Weights of a small multi-label audio tagger.
Training: soap at rate 0.0044, 14900 steps.
Data: trained on drum patterns on synthesised drum kits, 36.6 epochs.
Rows from block 4 of a small multi-label audio tagger, named by matrix and row number. Rows with one number belong to one channel. Each number is 500 + 25 x the weight over its row's rms, rounded and kept within 0 to 999. All counts start at 0. Numbers have three digits each.
After each channel's rows are labels from the 100 clips, of 14976, where the channel reaches its highest value: "responds to" is what is common among them. Only what is clearly more common there than usual is listed. The data: drum patterns on synthesised drum kits. In brackets: how many of the 100, against the usual share in percent.
# convs1: 3x3 conv (model.blocks.4.convs.1.weight, 72x72x3x3, each kernel summed), inputs 0-71
# convs2: expand pointwise conv (model.blocks.4.convs.2.weight, 288x72x1x1, transposed), outputs 0-143

convs1.20:472498502502477526513530485514492489514486488484448466548500475511505505510606497538491489471538466491476493517530463489490528498517472493460493522498454492523478515513506544469483511491517484523489499513514517519515
convs2.20:534484588477472499499503504474510526533489508493494483492497499539479541516520491491493487496502590516500425483496545481518483512487494488457489498493512491476482483511505510511502495509472471509500505503510437554491495474474497480538489501467487490498486504513490511510479482476466497473510484500512492462501483487548461456494493529499550500480524497490496546543481453579480495505512530474483495533558498483505492468479493496532455
responds to: rumble (37 vs 7.1)

convs1.29:487505526507505506491513485494494461465521529526459520485466496518457494524476489450482521483472455468498530523514498478530492442482472477477485486485515513500493495509470479449486506484436492491454492486481446502484
convs2.29:459497505491445487477480474429481459541484494480485518482491486558414470493511486489489493497488510441477478487486566482521484487468478476473489472483492506477478488487509489520487499499514502484487533572508472438500480477508486469533481475529478488476486485478487498476491532485487488492487493498538509478471477493475538444489496558490529476485491479493482487518487459530479498490472507484495486518490487485508464491485488482534467
responds to: snare (75 vs 49.9); reverberation (68 vs 35); text has "room" (68 vs 35); text has "reverberant" (68 vs 35)

convs1.64:487494509507528502551513483486485490505501513542492494483507487534499485516443490487416486482470518484515501486488512488495534470474501478516464545464518457507546497519540514515519528531463469521478458492503479511495
convs2.64:490496527479485484478483482523477488533504506495494455480478469462476435490477489504486499515488489494483508496508556492473482477509488475482501490485477514497484473491474472468505507489538539536486517518481498428494488512550495490504500498450484495494491491477486501490504450514519481481487511501542483431471499500542454483501495483508554510497523502501505506541495598434512499526503506483494487523556483492481477498512486487510597
responds to: white noise (57 vs 7.5)

convs1.23:494507514508482531495534526483466441474498553518517428491520520485524484459524496466450513481508515473483519516506518513489517480481500490500495512501520473492472473463485485503507507512494434526455504524529494526468
convs2.23:523482450503489503521508487435493555454487496511519499492505508478524479516504476493503500473482528514490469501492469497524539509515546533522489498495514500514506493592549495489484484474537531462503444480467443463471486480476490520479499489535508517510532479486508515499494535500476519422469483472500456499501515490524479492474484440471485473492503523479508514487532488494512483538477490493482485469500499523534514489486509522489495
responds to: white noise (59 vs 7.5)

convs1.59:470514474484493495505541491485501486488460515504476536491494505505487533490546479524509495465508516469524488526497489459454489415527460470515518536526497499471532534541470496513487497501475490497514482477529543493477
convs2.59:466497508503510508555504512518513481518507506502507498513500506510434588489420505503500508499505486533569559504469521501484496500511493501467503508506497494505496508455516505473505496481506529505513556469504534486506506507525512503530514513533506501444501517523495399492506518500547495503503483502466504525499505491614465557504508462514478509499505502507503460474502515515506496449517431511520508594493499511512506502499511502445526
responds to: snare (94 vs 49.9); march (47 vs 8.1)

convs1.68:529516472533467483519509495516564524495506480475510491518499530456521474503505511535572461527554469494511532557531516488485505500484512499504479501493493478492503506508521525509496501472519547465469512505501531469473
convs2.68:506494495467503485491504493507518538546507486488493559506509515508515473475472506501487456509484457477556513493494425529520495473495514499435505506498491464485481474558517518461474502470487490456506541499467511491502500480548508526480491490532502470463479474491489467489500545494447495518515497483507474534499485497506488438499497460508501508527504519506498439528472499506471503541459511457482523427531534489437449493500495526499503
responds to: crash cymbal (45 vs 20.2)

convs1.27:500505482497508505557522501498520520491466501466490514469520528519508462501473512463564477482498525506491518471484487544477474488478494434513490488518488531480465478491474484522542471534479541450474481495486491522496
convs2.27:515505534488495486516481486486489533510491484503503367479478490550562551533519523495513512478503540495525521484500481509526481503473475465545489488498510521468505456502547503551502506515457453496490498490493473525511481498520489481510475497478513482450484495503493552498512470500490484486486499518541472490458493506479489510513520500511526508497481478497489498533494462552480510526474641502473503559496502492503485502500494502465491
responds to: cowbell (98 vs 13.6)

convs1.51:468516512463517544500492500452521486486459550453500520513515505552493523504498500499541508474503520486523503480475491520469492508478480465490516470528483540504464536464521481492540466485499515495508522520497482570500
convs2.51:429502521503411499503468489513516487554511491490465474507487465540518511497520495478466503504493499504564530508474507488473479477490458480486499483480478525514436470461522460521501500480538514538490501483521542456509487506498493462560498498514478498442484508493490517475499482488495476534427493511486536454494489497493486585505506527501535497500487492498499525492497493524495511462488476513496513546502486475465460514499490478522511
responds to: ride cymbal (73 vs 18.4); cowbell (31 vs 13.6)

convs1.66:513540527530546518512510511508517523500514491518509475487494494473523536503474506473500548518509518523501470495508519498477550490522512534525546478513538481555453510485510520494527513517541510506501517533511455449456
convs2.66:555497453477504506473525504500534505468486577491520513483517497447543464520486486545505495523495543498488433485486557477487492494536535492498511497522509501495513516506451508518556522504535467481520494524493477535519522505503512499451512494473480520506499484498521535515476535542487531482538522507488516506480504484505514502472484512497463494479528530498512537502521544514511551544538503468502485491493544518501494472501529496475529
responds to: white noise (25 vs 7.5)

convs1.38:527536522547483527502503530553526473488522503517486476482509493463517506503486482529465535528533503500538505514526497547492524532517524519477538478487546503518472473499483551518475543524528477522508535496511474483516
convs2.38:512522483517544505496517520472495545487491491508500475517526544465527496535514524494506500586520570511499526513514515538510505517476482497533484521521531507493515523509512516466508512527486439506510500476566516470525513497489509513508495501434541485510509509495513533506533485504507496533489503527492528470511506504494557437515523510502514522508523488496490458487502542390501498521505479514465507482461498527459515523521505541508535
responds to: rumble (42 vs 7.1); mains hum (25 vs 7.7)

convs1.22:514515496507510473450527503491493521508463475489462491518459514430492544474486460485466520491484489469502499512468473498481467490510452536454560494492504517531489491480520510479527511490510450492475483492526512479494
convs2.22:474470564515434509494508535483479479520496499500473528513497490540534450490489490475494492471530481496548555505533434465483523534514492520502497511518492490522493460454470499515491488483520509493475483445477573481474517509532472506541473528483488496491497525506494508474451459497534504500514473486541491475492488505466481538496480499477490521494460506499507504540493514523510484512465507533516477520479482490490523485493518474485481
responds to: muffled (low-pass) (77 vs 12.3); half-time (27 vs 8.2)

convs1.0:476441463493515476547503477485451526507515528508493488510490510513492457481533500516476492479516487544513474481513474516495529467503467495529473493451481513531569484543488485489513483486477449513478493493471501484492
convs2.0:522466510497439496517492514451465557491503482505487505511496479588513490476527476488484482474480521521579471487507511481515513516512515521513509502467506455516473503509561496521472463474476437500493508481513525506453490494465497500565502506493483498457495505501494533498473515464509506529465464482475496524520493492534505525504477489484503500499464514483503526489486438536491469486500508496512494513425487488497500475473489496506390
responds to: mains hum (63 vs 7.7); reverberation (62 vs 35); thin (high-pass) (43 vs 11.9)

convs1.14:511509500541522541505514538465485529520524497493499471517514506463521451554546502479504550521510487479489492516530504496500520540466515560533472500465486528524503478505513508481527517525477497493483466527549499518511
convs2.14:470521437477465488525497478532437465462515515504526537475511530534536471505440502530491498497531495526506526527539479529490499485504501507533497512491496537495550518508460519532533528519448511534519488497545523459511501483521505512492514478480516495491527487479509508512533513544518499537529523507439481442515511526434490480511510462524527470508490500524515544460490539424500500475494485493523483486512507528512493513505482514491539
responds to: text has "noise" (33 vs 14.7); rumble (29 vs 7.1)

convs1.62:486490481527462503555516499509498524520502479513543523522511510515492506519526507539503440526522514481531496459502532478455522497536503482554494535511530493540498552512454522495483519524517505486513499491538503491460
convs2.62:523489469515541486504476512591470508466515485506468482514490463463457444498448492494485498575494506428524481487453493489570497498502503509469514490485486485523476461557552506520469471494473490470463524488506492532487499515485469498523491500519488481566481509488509527505477510490501504502463505498518479512483498503473541493507492523468512529526517491491513511450496580480506505482507498517506510460478487471469480517507507484448510
responds to: snare (79 vs 49.9); cowbell (46 vs 13.6); thin (high-pass) (33 vs 11.9)

convs1.30:476497503497503460482530493478454490509494474462490459550513484542524458486543500539480530473494546511481466480506460540452508492518491495486502500494479514514448502497527462477501495493487471490447522475485502499499
convs2.30:474485466478457483511485482468511514473494486485484529494489479439459462498470470482475471527498491457478497504536446481517498474481494490481491484484470487483477516492506476517482498482530529510490535610524507450479483483515496482469497484500487476502492474490475462463481496491500489552514477460534519513503482497449552469491487513486497480493511491500486515449474495505482459525477451483500477496466470486521490481477486484488508
responds to: muffled (low-pass) (31 vs 12.3)

convs1.69:525488462525523488487520505552493458512516437480523510493502509488477486512465498486491522512502498522540520528520481528466517491546511525506516456519492547529502447499481494542520518516531487500480513500451502451523
convs2.69:448485471497535493522485498489462508527501488511495468502484474483491478484486473479489489566479530488534477493519552493503508485499490504474494491481492478505501489523528488479483474466522521466508463483508534500478481494580502495508504486462490490510504487512481510480483458487485514530507458461526484439521507485478501470495486525477516465493475501493498485530493540490482471463497556496511493565533480506498500493475499493526485
responds to: reverberation (63 vs 35); text has "room" (63 vs 35); text has "reverberant" (63 vs 35); rumble (38 vs 7.1)

convs1.26:498473499522511498512508501498478529506484486509477447474494523473526431500492520511512535504518494486583537519481475508480531530528496527483528427488476479499486483534534481481471522488529476493478507495501501485491
convs2.26:527459512507486516512516513555519496493472466493501525509498494489486518449515504457506503513489564533491498483470499471475491546498487503491479501498507472481484496534490496505466479502467494480476489513502520545484507481528494494486486536470486497490491535499487530489488485446454467483475454510459447515515470482501503520493489459494561537474421492460478503533503533499499471453517477516459481503484473495460524477474498494507521
responds to: ride cymbal (44 vs 18.4); shuffle (27 vs 8.2)

convs1.35:513497489503504501456519493494487547478510539498459457488492510484527527487485464512520536496505496525541475526492504513527520490559479514494519468448526457515476452525483491459513490468521499491501530510489485466448
convs2.35:503506514504498522519512505579522445572497507481501472504487505500443546471510499501508503546502511495509556479520492477484507513484494498487504494516493500494490503462492508438498504502530520511499565521515475502497507498505493475519486508439500511507479502521495544488502528493536511446528493495485499516495499479432510532493512537488498511499516501515492506484501447523508498444522514491509501510523501486518500488485518494607538
responds to: white noise (62 vs 7.5); one drop (28 vs 8.7)

convs1.7:512513501520532495447511518523514470502503481485487491481493481498478441516434482455455501482478493521510516482514454503463537498502502544501503477489529506524455436485514535504501528531505469509510516489465479501509
convs2.7:499497495493514502480505501494479526418496520492500506489495485482502553491534484504498492439498485470459460489527517482487500506501489492529496496496508490495510510594490504454504492502499462506511542461520498486480493488464505488568490495557486508527500501510494509503490574488517515419529485497468472601502504485499499496495490470496515489486483508510503519521493488556498494456509515495515488520516496501507496479486496493474493
responds to: thin (high-pass) (82 vs 11.9); white noise (44 vs 7.5); pink noise (26 vs 7.3)

convs1.5:505504502499525526528523491503485526481492488517444489531503473504478552499575450510482504484517476472500497499544522505496519516519493472514504539416500457513511477501495519484548525514499498512542502521507498502503
convs2.5:508488462501535482464489487513491427477512482513503448500499508525470511527515499477496512560509492499466551498513560514507488504486485484507481493500497506490483491530540487552490491502439532479486505491479516486498496497508490494408496504567508493500504513483484531496482455495506474523499498505512452501483499522520472499507501495500500504499501482493504521475490489514488499460491480517506495456530489511537515494510491499539536
responds to: rimshot (57 vs 24.6); mains hum (44 vs 7.7); march (29 vs 8.1)

convs1.54:477468514484498538517506496474486499471505525506505477490497475527463537513470488523405496472489479521455511481502492516461501462492473484515481530468504469508489494474502528462559494499473470517500486522499466486522
convs2.54:496524486493555497523510487488479498508489512503523450487518547489487458540508525523516523475504555513500546505516528544501488506482492488494487509515533542485533457564491519466524528503517507499526524561546448495516499486487505501541494491550529504508516494506507504522540508519500498450498518523508461501482507505519530530505518488528532479502452482494494520528524516527488514457509511479495516509501513541524495510517498529452520
responds to: ride cymbal (41 vs 18.4); breakbeat (27 vs 8.7)

convs1.53:481483514486497511495510504484511482537508598521505485523507508526488515473491498484514568464485493470443479500503509469518520526432480469477475507472493501487486491501518510465505535472498478502475499499497533507471
convs2.53:509493638505493485487489498536460498506510486513494489513514488469540524511522512491482501569516513507507561508506551504464486517489487492484495491493501502496490502459526499381491489505492520508490477422503545541505501501502501499512505501477505496536503524487496569500489476490496479527497497524443605487505493523476465508513512543512512515503531486494504497541474459497492495493515506530530507533558483496480512505508494501468523
responds to: muffled (low-pass) (35 vs 12.3); half-time (33 vs 8.2)

convs1.49:520482509529442455486486514474476522503566528500494461495489492471549493513509487501546472520532503478471516518530520506544514487513507522486477523498483458473482495521482506490485526501494519460495527499512544444482
convs2.49:478511468491460497535488487509470548510471498481483559494496504498521500471472511520509504493501478484476447495476441508551492480483499500453514492506477504484528519563547522547500491538439529503503541476535509452539491488519486520502512467489499480499483466511519440487499504508409491524471521500442503520506483499450488522496497496497505495516498496472469504403507535504493516535508512495464495519450507494525481522516499494425535
responds to: bossa nova (36 vs 8)

convs1.9:503535459526507460480507505512485488524456536521492498525509483498475547490511481540465485493500469469548501503506512515456524481538484523502527519477487477512547495516479490509545525504527461483467476511487540473545
convs2.9:518514497505501521472503494467549489580477528477491499478482509495552527498507503502508496479477484459506506491521549489451503509504459485518492489508499534496516479516465485482532515523532484520496514515508463514518484500494501482523490483525476507485493479511498535498518517491493500431499505506474566496484500473456444454474488481493480484482568497491481531475533555436510518523503458478488489499504522514515475491484509480507470
responds to: text has "noise" (39 vs 14.7)

convs1.46:469453456491496514529457480530467476469508473441510529483510486506491476501491517447507496463501508494485557520486482475466478508510475505512469493494478523524521495482479509516473501507436470539509524506487543496496
convs2.46:475483537518470490540482510479505505517509462521472472526513498514525477505504514476509480473495539544504475502465517526553503483481535527475512509474497480510500530495461499542457489509480471477485509493510467494492508493521486514512491499386505462495492485495518525491483517493423504481495500484499477467509477536535498483516489455480544512546476498478483493516488470518473505449471523506479506479517517462517474522498513515570495
responds to: clap (70 vs 25.1); waltz (25 vs 8.7)

convs1.19:495458468506511494515535495536505505492528509487522468486501490530498498513479512543445477501526479521570503491544491521467493487529497559521524482532514496519477458518507511532453519535506485494488502480471463468509
convs2.19:488512528530504518503498517494482481503515502518520484518508498491501467505460513502507516487510570507527545496481525508498526521509525526521515507502512506524514502434488512512511495513509503499494466534494543535502519520450500506471500517418528514472511523502522520511509522509539514525487509522418494506512519513542492558520522472497506532526501512504517480477504456527528517466506439537508510461486504507503526523508519519508507
responds to: rimshot (52 vs 24.6); one drop (25 vs 8.7)

convs1.36:494480521474506507462520478531486493461532491524459441453488480513474518517538461492504521473471473519473510495508494491517531473489492503500472541478486453530538486503537563500478515488498500506503477498500456465509
convs2.36:503500461493538509539516492501530480487463500463501500497511534438503521486441499498498498458511479470422543503540487494491488482468487505517490489506472476478515542523485503521487497529485525517515532502502471481521505471527490493404519488538481482502473500510499487479498540483467470436519500504536473478528468488488464495489486524498492501492512480478463500515492476486498477497501498487497483498582477525541499496493491486539525
responds to: mains hum (42 vs 7.7)

convs1.21:499473508513492507483487514486501539461484478485464458492496515435486512502474489518466510467492491493525519550515501474513508471465469471517457464481485448465493462483487461493479470496482495484480484506467484445478
convs2.21:484511532473480515504513477484526471519485509481505501485510529537454421521468511492499493530511480437486530497495522489524496498485498490551484504515509517466470482498504500582515531510536551499492480550439498494516505472508500483510484491503487496489495484490497406504495468497486484475501514508572453507495476508516521468488499556514503477483457494505487514468494441521484508560429491457503499497489517495503489480490508496558465
responds to: reverberation (78 vs 35); text has "room" (78 vs 35); text has "reverberant" (78 vs 35); thin (high-pass) (65 vs 11.9)

convs1.25:489513534484458492471540491553472488464451480481464466487479524480474549483528448492494519477470500487494522515489492531503490469505469468507491499501489528433517509506478509490525479449482504523480494512509472490514
convs2.25:519510481500563488492505489406523514596491511516515484494518512423558535515546501503495506550496528475479536514532463515501500516509506505540486502498520527506508516503542489413516512520513527509495481552573460507499490499467501513468505492496507513496531501478510507526513511511524502491474507513491577490487511511456456538491494514507489496496544500492510511477527522423516498524505513500492482484549476528530517505510489511515521
responds to: mains hum (75 vs 7.7)

convs1.40:479499505484502493529476494498465507504442515487499551504474509516513474492490496489543516482476531494489471504426486510496499492483477459492472445491456519494522509522474438484559483490511501496471515512477516531517
convs2.40:528516467500581511535521502543526462475501525502523551496503513430483547511406507514511518481508503480399497498497537500508497509501491490519502502519508507495515508513498508526514515524480486507515514537511488526522503508489514496407508503560500517520510514523505462512511520511517508453530516516425460582508514496488465511507511494518481499492531509515509505489511511518510519516515474493517508516574506517547514503513508502583490
responds to: cowbell (41 vs 13.6); thin (high-pass) (30 vs 11.9)

convs1.15:482497432486505495486474497507491487522456578512498452486492485471505529481552474490463496495499471507498488473495473477531498484505467511507498514469495455492526510525544539468533502459499473499508478500524520488482
convs2.15:492479448475481478462484483474462527486486476495492536476480479529462487508492491486498480463490483454480456474506468476508477490479497477458484489471495469473494492499474493493477482497438478484489524647442461471472483483484481489484467486513485481510485485481487500497476454491456489499513482489530494534466483495554538474491485523491495491483454490483486471521464468548477484497468508481486472469473493464486494475478487488501517
responds to: quiet level (66 vs 28.6)

convs1.33:482489513510505458497507482526453503494480517539458440539497510468518518532470485532497526492478495508522503519493509490528510476535482509488492494491494438498554491572530496475461500488511512518481495490495477454478
convs2.33:439504556502434490417480478490500515535506465511524512502508497541499549513555505494504506485505481535609505516477549520496508478496532518453497490487492520501516508492494503445487494492539495467516511463416524427509488483513503507482511490475508489441516495488500484481514458512503503596462499490519469535505503507462511460506520477495496494518504503501503476504494494544496495499472488515465499487475491523454505522506494528489524
responds to: reverberation (95 vs 35); text has "room" (95 vs 35); text has "reverberant" (95 vs 35); snare (86 vs 49.9)

convs1.61:490518504524516524540535502504461515464477486542484490530497509436520521552514480513498505486479513534490481515472492518522494468524477484530452477511540499516481508568472461474531498496485505483502467498541510488497
convs2.61:456504592497563506493490499497458533537532504515481420510499475475506506488533484494483500501512520468484538521490540508538506490506485502471500520491495519520479482483541483409515510476528493541509512498515475518498497511484517493540525507448504510503513503511490519481507542509522507476482487478508557525511511506458525535515499570504556490503556513519517569514500448529498488487494480510520509577543493490539494507497503497544485
responds to: open hi-hat (81 vs 30); four on the floor (35 vs 8.3); pattern: random hits (29 vs 8.3)

convs1.63:492500465547464529512475509520487447502544518481508520458522486518502520513482478512499488507500512510531486512530470531464472530523509463544534517494491491555552502486492528510554540510491465498490478507495502498532
convs2.63:499498467493519485576477498518471524487547496531507505498496474498530493539591507511499505478508511554493509496454518495490477513525504483508500510476503520513451420447514494518508505472521484514506461430523426489483494519491510488488480520508505521511511525489485490524494527507565513478492503519432488510467522521487509549529519521531473518510515515528549535479478482464501520512488523513532513487490518468451491493502489498472554
responds to: quiet level (73 vs 28.6); one drop (43 vs 8.7)

convs1.1:494511462539518496486534520502483513509518456483503528481506489494509525529516512519493549538519514482553561520509540477506528525497525507467541492463514479460512467509461517519512522526482482497485518491495486443531
convs2.1:524477498481461489508494479479516501444494488479490537484499510487511525468503482477483486488494476536513494502490404482431470489477502488501479488503472483478474528514499488480485497499505548479478481469486512474485513475588488489514505499524486492457477508467481515493469531482461453537514501488511528549496471491518519522467482499496515498481533476494486486536477491525502480478502511473509489439482486481444485479493501476463463
responds to: open hi-hat (62 vs 30); quiet level (60 vs 28.6); white noise (42 vs 7.5)

convs1.4:487500516506491529498485493498477485488519564502508499476500491579526561512460502501525520484485492473462464518502460496539517495482502478512458505466485515499499456472521544500547503513491537519506483482509478508534
convs2.4:476485573507400517469507515542537436493503509495501520510489477498450506443518488479501485521470473469493457490493542479485517509519513515533511495495490490514479494461443487571502493494545456510494547517493531490473499510516509495537505516518482508521504506519495514492488429473511510514493480484482541467518503479500519558487491507487517512503495529489509524501520499508518492483505511488517495546489502485509491489482510492490516
responds to: ride cymbal (41 vs 18.4)

convs1.2:537519478528495506486536491477512512511507523528554455516499474517483503486457549527519526505539482511529520532533481517488481502490509539506475496488476522493471466508569511543496500521468484504476498494479546526530
convs2.2:461485526496482494479494508483500492500502503501464554506498473502469507505509489473492462456490564521485496504496519486518476471470493492480499513481488487494465519419551477501487508491529482503493501478441481520499503506456517497516509499517482492498489489477484491502484484496488493480527490478506450482494482510475467547500469556491497501491498497499482543489479454562485482506464498468513480513512504464510488487484510482495529
responds to: clap (51 vs 25.1); cowbell (34 vs 13.6); bossa nova (27 vs 8)

convs1.13:445491478485471482498546486473546505473520544459494456538471468499488467489561507513504490487499476522534490490519502463482514508501466527505486475476502471504484502506482481459466520481492475508518507487501442501468
convs2.13:503491464478545479510480486451512504552506489500489541490477482494566501505517477489490484472484472443508440488512476502474493488485482479535494495494488483485480470470528488452483487477470466470482455488526432510484481505495481486465494493502503470499488489494482511480488493496482489469504491473507564483486495489496531421504494531487495482499592483493501421503483500482482478518498470474502497485498477486488481497500478485526511
responds to: ride cymbal (57 vs 18.4)

convs1.39:476470486499538549537454506480512492492490515477514470470515507488473440490523534477430531490507513538543514496497454530482483516474480484511478484515469473493502471461516484503505494533464490494502483510469496524504
convs2.39:504495487508521486520493508545491498525489513481472498503511484465489431453515470475467460497512517537511486494531485467514494531500509512520479491496471496508461513489503494450504485513512570511456371447469542517481502498477479486552480489477486508474498510453494481508453511486500493528481503505515525500515487498568536480478472480465545524484454489481509530531478497464524483461507462521500463472496457484454493484492488470480505
responds to: reverberation (87 vs 35); text has "room" (87 vs 35); text has "reverberant" (87 vs 35); thin (high-pass) (39 vs 11.9)

convs1.6:499477511492523519538515489522440517511510512515489443506498509478482531542484508502514563519491519480566504510513503519501522502513508494468556468477514507488529517520502485512513560494502457485485487514505449504532
convs2.6:474498477492462478523469478561504534482543512523472514511500476503525534512465456505480478471496495466473456532486460510549496483516486497510500504474479530525480497500518468552544501502535447544510495468525517479490465516497516497550541481513470498489532497470468517506472516516512520449522496483511486537529518536506495498493475505500547452486517519519523545536489470509487498520511479488573498547470497503482466491494486483489474
responds to: cowbell (54 vs 13.6)

convs1.42:496452487522517543498468487454520493531469425485507482451469497484494487507473512454507521502497465476529471504511479518482511531508499523470493533509465522491532503490495484515490500540482485462499515501488500504566
convs2.42:520518526477526498525513471481509476486459517467497496469492515504521517499499499514504500576492532456446472494544508479477481490485470473541470485508492517480491489605474484483513516502478569523513481519479474451512473485517499485469486470485487513574495477492491532503514494500477490519523495502504441451483495467498502445469490532498515476465463484483481526454519535479502498494517529460461469479520476515476487481489494478475536
responds to: thin (high-pass) (30 vs 11.9)

convs1.34:470561510512449501497487478478463492477501476487490434505494461494539490522510470509487496485515445495526497497521464474510473507512484506503506531498458469486467535503550532469468498478498465496491518490533511487468
convs2.34:481499497511477488484486498456517441444510487512493490519504500511488465481495497483484509512490498489497475515456445500468496508512501507386512492488488528531498501493490479526501496502510527494480507485438544448509495518557485504548520500505482504628519519476515488498512499510465501498431516514472488488494512500585499524498497548489514507509481508489518508533522522600528519434493589514489498481532478509514496528520498496490459
responds to: text has "noise" (43 vs 14.7)

convs1.37:497509493525478493535502537520479499513450541477507496501500500459533546495483521486450468500475498511510514467470496499480493449509490504515489492435543480502462471514521512520550505529484457511465521532522503497481
convs2.37:493498487512487505538485491473486508489481495462480522483485490497513446468496491491498491481499502516479467485517477469439498508491489497557505469502480502486496462462492511514499483505456640518491401502454480495494487478531486474472484487510481498539465503506491452480472460468552482505489494509540465434498478481461526499488506512499479499497496500498488496439484458513499506489500500507501499476491498484496465486489496476530465
responds to: reverberation (82 vs 35); text has "room" (82 vs 35); text has "reverberant" (82 vs 35)

convs1.8:500504494518533477482535516546451507491452475521501486497485496458520461529480520491475477517494503526515528525488479488528521464499491542478542466467509461474506459566517479479493512519472468484484513495507507495534
convs2.8:503468536508456514486507514493448505493486492493499517496496481501465494457475512471504489539504454491539502473536509478465495523496501504482483499468514471490504512483451514505474480508483475538504556512504589485472510473509511489505471513433491493455491514520491499492484474457482485547493465509539526450507476499524542526500497542497521542495472506483482560532475503521482489425496530528478492504470525480477507477462509509574457
responds to: text has "noise" (37 vs 14.7)

convs1.60:488502498500511490500518493475483549498459517515469453517495529528511536530493475507480508478443512485494471493447450531493528467507466497473510467497501525497520505516514492484568500508502526509471489509494431525498
convs2.60:485514475471502492510502458504488516465481517504533474458503536535485492576491515492509524477500526489479510494551536510527447501467465443478453493492524556452523486493517480489530535538464487525516545516481476461512485475479501473523482489480503508485515501479486507514522524510491483473533503520514490529441498503536459542484510517537529484468457471502491547492505467500486515499481482467456474513483491532496518477500490508504469
responds to: rimshot (55 vs 24.6); ride cymbal (41 vs 18.4)

convs1.57:471500452495518531514500493489487469496482545487485522512511488538502508473569483542463503484519483499553467500469486497479502500508481485504543480525500423494465476505483478487488499494512471469485508478510531457517
convs2.57:500484474474506490530493479469524478523471501469510452476489485508515490478481486486484495525488450534471485473517569476506480501476488481520480460493475486469482531502499490526482483512466526486483505502472541500498487475428488482527486481544468495481490497487482542495466459469448462520496496503510493498514475477517505487473488556498476485472486477467477539521483496519498486462524560497482482496473475507541492479488488475553496
responds to: cowbell (65 vs 13.6)

convs1.48:502444469499457498479479477485523468500526510499506461531480530500502511495503477558504474495503483471528487516525507494511456477504488489455446497525534528517445505500481521498484528493524464518500536533486497490446
convs2.48:507507487495514477496480470517503474512481507518510501467504526494528487534532506514502506495475463536519514520567499520485475526482489491526471488470524543482535502470438475484514513538543467510500516472497477480499467493470492485475506477515501505507525502448505529543505489503519483480472509524508544488495501517531496441489479507516521470476470463468495512550520465497512492546508482503470461423528470522517502496509457495536518
responds to: reverberation (76 vs 35); text has "room" (76 vs 35); text has "reverberant" (76 vs 35)

convs1.17:514494506478497494500516480530522462480471552519478528482505521450496561499551435479500468491475518538462499492493492471514497493453486463534472516483512513519466509508489530484529522482505481490496516506502498478454
convs2.17:530502475503527498461495515488560508489503520513492489508496459467495486499533485515496483480483543441427454490495519490478523506527539524548520515489501497527474520504464477464494496494536546499479536555483426467494491535539500513427501495517499514528525480477517497527500469512475522499485507484549466492512522508487506457508477506487488500510530524491511500471518529485525506577517498493493476469501492493509512505503511499542529
responds to: thin (high-pass) (31 vs 11.9)

convs1.11:475474499493490568542483500481513468499509518455521508480503526569484520477496509504475487475520526522493505482513484519455459500452497444489467525527499528513477532476511494522518485505477472501513468508505525540510
convs2.11:493507514480512497558523485504527466479485517484523455490511539514530498491469500507488503561501481450530541518520474505472478495487477483586466504521507504484507555487549495430526512487457477512515456452582487492512502479544503494531530495474511502519511507506494539500510525505507489535531488491484539510513505468437518492477495510505457481478527488496492439433513489475506492453524545481495481556543480556534528488504493508502486
responds to: low tom (42 vs 13.7); high tom (33 vs 13.9)

convs1.3:510512522513483511509516486490495473519495429520532501516468491437467507546481506484499472506495492515511539502520540493490483487476499459556489534502529490474471490486451472529517486498437508511477468491500499520476
convs2.3:445513515508481506542487495497504444476485506477494537497491478570512516455501494490491497499482504557516524489474434503487515468481493496492503476494480511505501494550521488569505496481537439508510535500495506493505489496450508482473510476476495496481489473514492471468512510492524506485464496475495467468502498471538444523492510403484493487508440505501483528504513522513502494475500491496488506526438485515522473515496509504465500
responds to: snare (75 vs 49.9)

convs1.70:488521446499466463511489477532483482471464480487515469506495495505468501467455531517514497492526464547505493484524488512491503513471474485527505498483489466442478519495441465493499505463506506526452505510475516554500
convs2.70:551506487522533523494522532483530479580504494512513457523515522542475486503526518517536509491506514483498495501497575515476538527509532530453525508532525486504517509567540538530488499507502510450515455513495499491517523511432509520548507515571520498526501506534523485508505502498446525502490506505489478495522510510484545498518518541497528511523457514496503456483525475532500511518516501502497524501486534515526509517510528519476519
responds to: four on the floor (27 vs 8.3)